config.yaml
model: "model that predicts nearness at each pixel"
dataset: "made-up ball-and-stick molecule models"
train_examples: 97500
image_size: 48
crop_scale_min: 1
horizontal_flip: true
translate: 0.12
cutout: 0.25
encoder_arch: "resnet_bottleneck"
encoder_norm: "batchnorm"
encoder_activation: "gelu"
encoder_channel_attention: "eca"
encoder_depths: [2, 2, 6, 2]
encoder_kernel_size: 3
encoder_stem: "deep"
encoder_avg_pool_shortcut: false
encoder_widths: [192, 336, 576, 1024]
decoder_norm: "batchnorm"
decoder_activation: "silu"
decoder_widths: [64, 128, 128, 128]
decoder_blocks_per_level: 1
decoder_block: "sep"
decoder_attention: false
decoder_upsampling: "nearest_conv"
loss: "l1"
targets: "nearness"
init: "torch_default"
residual_init: "scaled_by_depth"
optimizer: "muon"
muon_scale: "spectral"
lr: 0.037
momentum: 0.85
nesterov: true
orthogonalizer: "newton_schulz_5"
adamw_lr_other_params: 0.0024
grad_clip: 1.0
cautious_weight_decay: true
steps: 4000
batch_size: 256
epochs: 10.5
lr_schedule: "poly"
final_lr_fraction: 0.01
warmup_steps: 200
weight_decay: 0.02
adamw_weight_decay_other_params: 0.05
Rows from block 2 of the encoder, named by matrix and row number. Each number is 500 + 50 x the weight over its row's rms, rounded and kept within 0 to 999. All counts start at 0. Numbers have three digits each. After the name is the row's rms in percent of the matrix's.
# short0: shortcut pointwise conv, stride 2 (encoder.blocks.2.short.0.weight, 336x192x1x1), inputs 0-95
short0.275 095:508469387450529632475479431502442551505477477473521485535485526551466424445534478459458382631441534468497518511379486509546597525425422471464471448573478555532496480441534525525498401478540436439469480524468377480477493486516502429489407508479473439443589612549502462539520456535477494474
short0.276 096:428525529389540480512517504536472496435503577477443456598473544519522565517541561514492531494604417511613502535470537418525470535484479568528516532491459563518537390481517566478444418518578595505476489485487476477493516505490534411515485488489516522457411481493575546513477572540471457510
short0.277 101:553489568546532528481528496586551491556441555469504582500520502409494431536506469573585526582493512461483416410530469507433482488500577519433520589530491606504455501566504466512446581496487492643551452491529478631447499488474481456469438553639492506551459534478567521455453543578557591563
short0.278 106:509491563512545542468471540483433553498594479536469370564427493486523516492505577583463470542511540550516511609503556447526553587472457482497450513414420559474453529448444562476467417448531557555473497587550427542521493433440456624410563479587481509532472541577550454574425493460531444502
short0.279 107:532542608427498535492403408489523525587575465441496526432507567456565612492632484553532556454551577495500479460464494528551520453496598512484472535487538581524460526526460479502414516548482586447372496494443483566427480512522557459515423438546603562505524526518536479609507549560487499480
short0.280 091:496482467505526495535438630505503585493466492520414602421458539500505540392544507427566551507526434549547509427547414515470490457457509429519568530591474498634530549430470467522512515487431491416548481515420556402465441381523560497505527531441528515550554484416545413466515540572408455488
short0.281 105:514436600524498475484532423539475587486461580345430508506525453482587517512427489539488561500500553534501494488486550626379464630499472440482485559565453422519535423458491502535542557557570488530513505500485577530477452505521534489512470634454457563482496507400552516491466497495395540492
short0.282 094:504560529491438532486422402511427473459550433462491544425439495558590491472505504523486518385430539405495491512554563450468527475489416572484552557511441518550607521549499490451441457493561457524476470528513517528462513541463532544441485572392515396485616410479431482560521473450486531492
short0.283 104:457465505497539461462592516516490538462519537534469521532474551437427501462462506443472461516463399473527488564580518456480477422516533475502481479470469504428477469491494535508450522466584524475544436486436481443410436585525499456406495490419373466403523478450608517466458508433501565490
short0.284 093:463504597496508496575438524487550489434425470427504507509457496481563472451429422454513614487463429428466457521505423548594506426462451485518471477434461487532553536520446479483443464447479492466456538556458545484468470515454451541438509491383497398523451495626477442664483477440541504489
short0.285 084:545601429582530527431498444462516410488491480500488488445581540502578392483569471421507545399556394484543501422475518501490496489357501534527453512527547461505469490501452491422540411557537503446574523443520492518556496437516487501497412433544434519573444478448497609597477456582474468507
short0.286 080:552508616562563525501458433461414561455477502525467488539489482505433498448515412561567512548380413463518490589524499523558436525469477484542549529479448574488553482420473549568469532564513513519540521517487531471459454539496464414539523506492533557414472517523496494546527530441437451517
short0.287 093:459533410520591354523448420498474433504516449531526476466445553610446527528464521495452414513583466423571426527475511556457510387545460497443520468538484498470461406492533427470539519407571499416532477497516436479475460504582419541491527541486517463496476447508349427509508552511466555448
short0.288 106:484430450516606540478480487557473520475433502361555495536559480504508519464418416519530456516556472507418515569562539568491474545580549527490608536559533500427494442462520496468509626558498469484466529446497521431578424455542503442417642474433435582553534505436590468541557492453534519517
short0.289 103:558452616543554519525420492536453516557471472555567484503512482417545518502549444469394489440570581452456492495439544471450492530473554495486519481494550496455498547402522526534534490435518463376443540545552488522509456505555502512450590644584536517492507535497427415491422491401507436569
short0.290 097:583566559474525438532546460549455534560540459470515499549472488474380513543530482509557419568522550487425453573578576553445539605439406509544525560512533591490512550532500534455435513516507548545509487570503580465496485485518523471553501489451565614477588496538449562533524508537458432470
short0.291 103:485495547483530493527533462534505482487578574491478580549445578448454557622575459515470474534483533469391578422436593554596469502485423520467458508571500533536551479404431624465494466537570512438511541571629515452521515477461458553460379407594532528491523496536458433467638492586449486539
short0.292 115:585482428452612481425518516414501442518404533535529527439496552462486455434411507424463552493508658487474511510463500476480539499541548446433373392476473450504629523430497518548458403450571514427515555447474418478483503493504474506567483395489579497529514504548501483458488476506487582529
short0.293 082:555456506547574520495501415440520526485512488543539532540494475501494497516401513419446464519547442540540538455473503408558432505431446493509470526519493488396456428452530409483529587543571450469512503552513465439447509482599433543410492422503451425518403518473462492462480464480478479472
short0.294 095:495445488543601534456517391577455535566544507466433460487485482504455552474546545494626435517490556430567530466504492536499501532481546561370491499552397551551472444466474539575488599446513547527481423455532538461529494459514451369464501560497517552483471448455505511463459489466420565492
short0.295 088:493447492555487450591512445457524525466519547427578544497534438474641497489458486511497584464482452558478484416440539543536529493478529521518493513484509517527477569530524556519518500515516502585531494482554589528560522475432556379531490446594548544431553507473556638631544421490583571549
short0.296 101:504515549429520513464485476634492542463584520491469648491461479411495497463395447524485417445462481451435444522507573516527510461508512537485424523573438488477531455571559497504516486504445513543484604511452462564471469517521497666460524478482593476475485479493467477468483538511415530459
short0.297 092:503474419496443530490430486401547542477510460497545448556531523441471616491573405509529442457463456494467568528533512521507504534499556518505479501494536435600485515496443522500571523429480603522532509473448527365476560486501508423388502496419450477452424461502501454449391581482429554441
short0.298 093:432544454490450527533586458485573494432497558558537533481455545484530496389386427525493573463407467474540464462523561423495493471534550479496519502544482454495358465505542474520465466443508538425595470464504535545514483507487551566616488515528416403542516431532548581468480562540477463544
short0.299 098:466502525476418542405514466410428462522452463479502471517498459554481587414475502500507485551494519498562555485532344547460605527478472478520523434542553553594384445399393466451466517499487527462556567514513394468493527468540496517483467515463543500485458490473589453542470455495538539515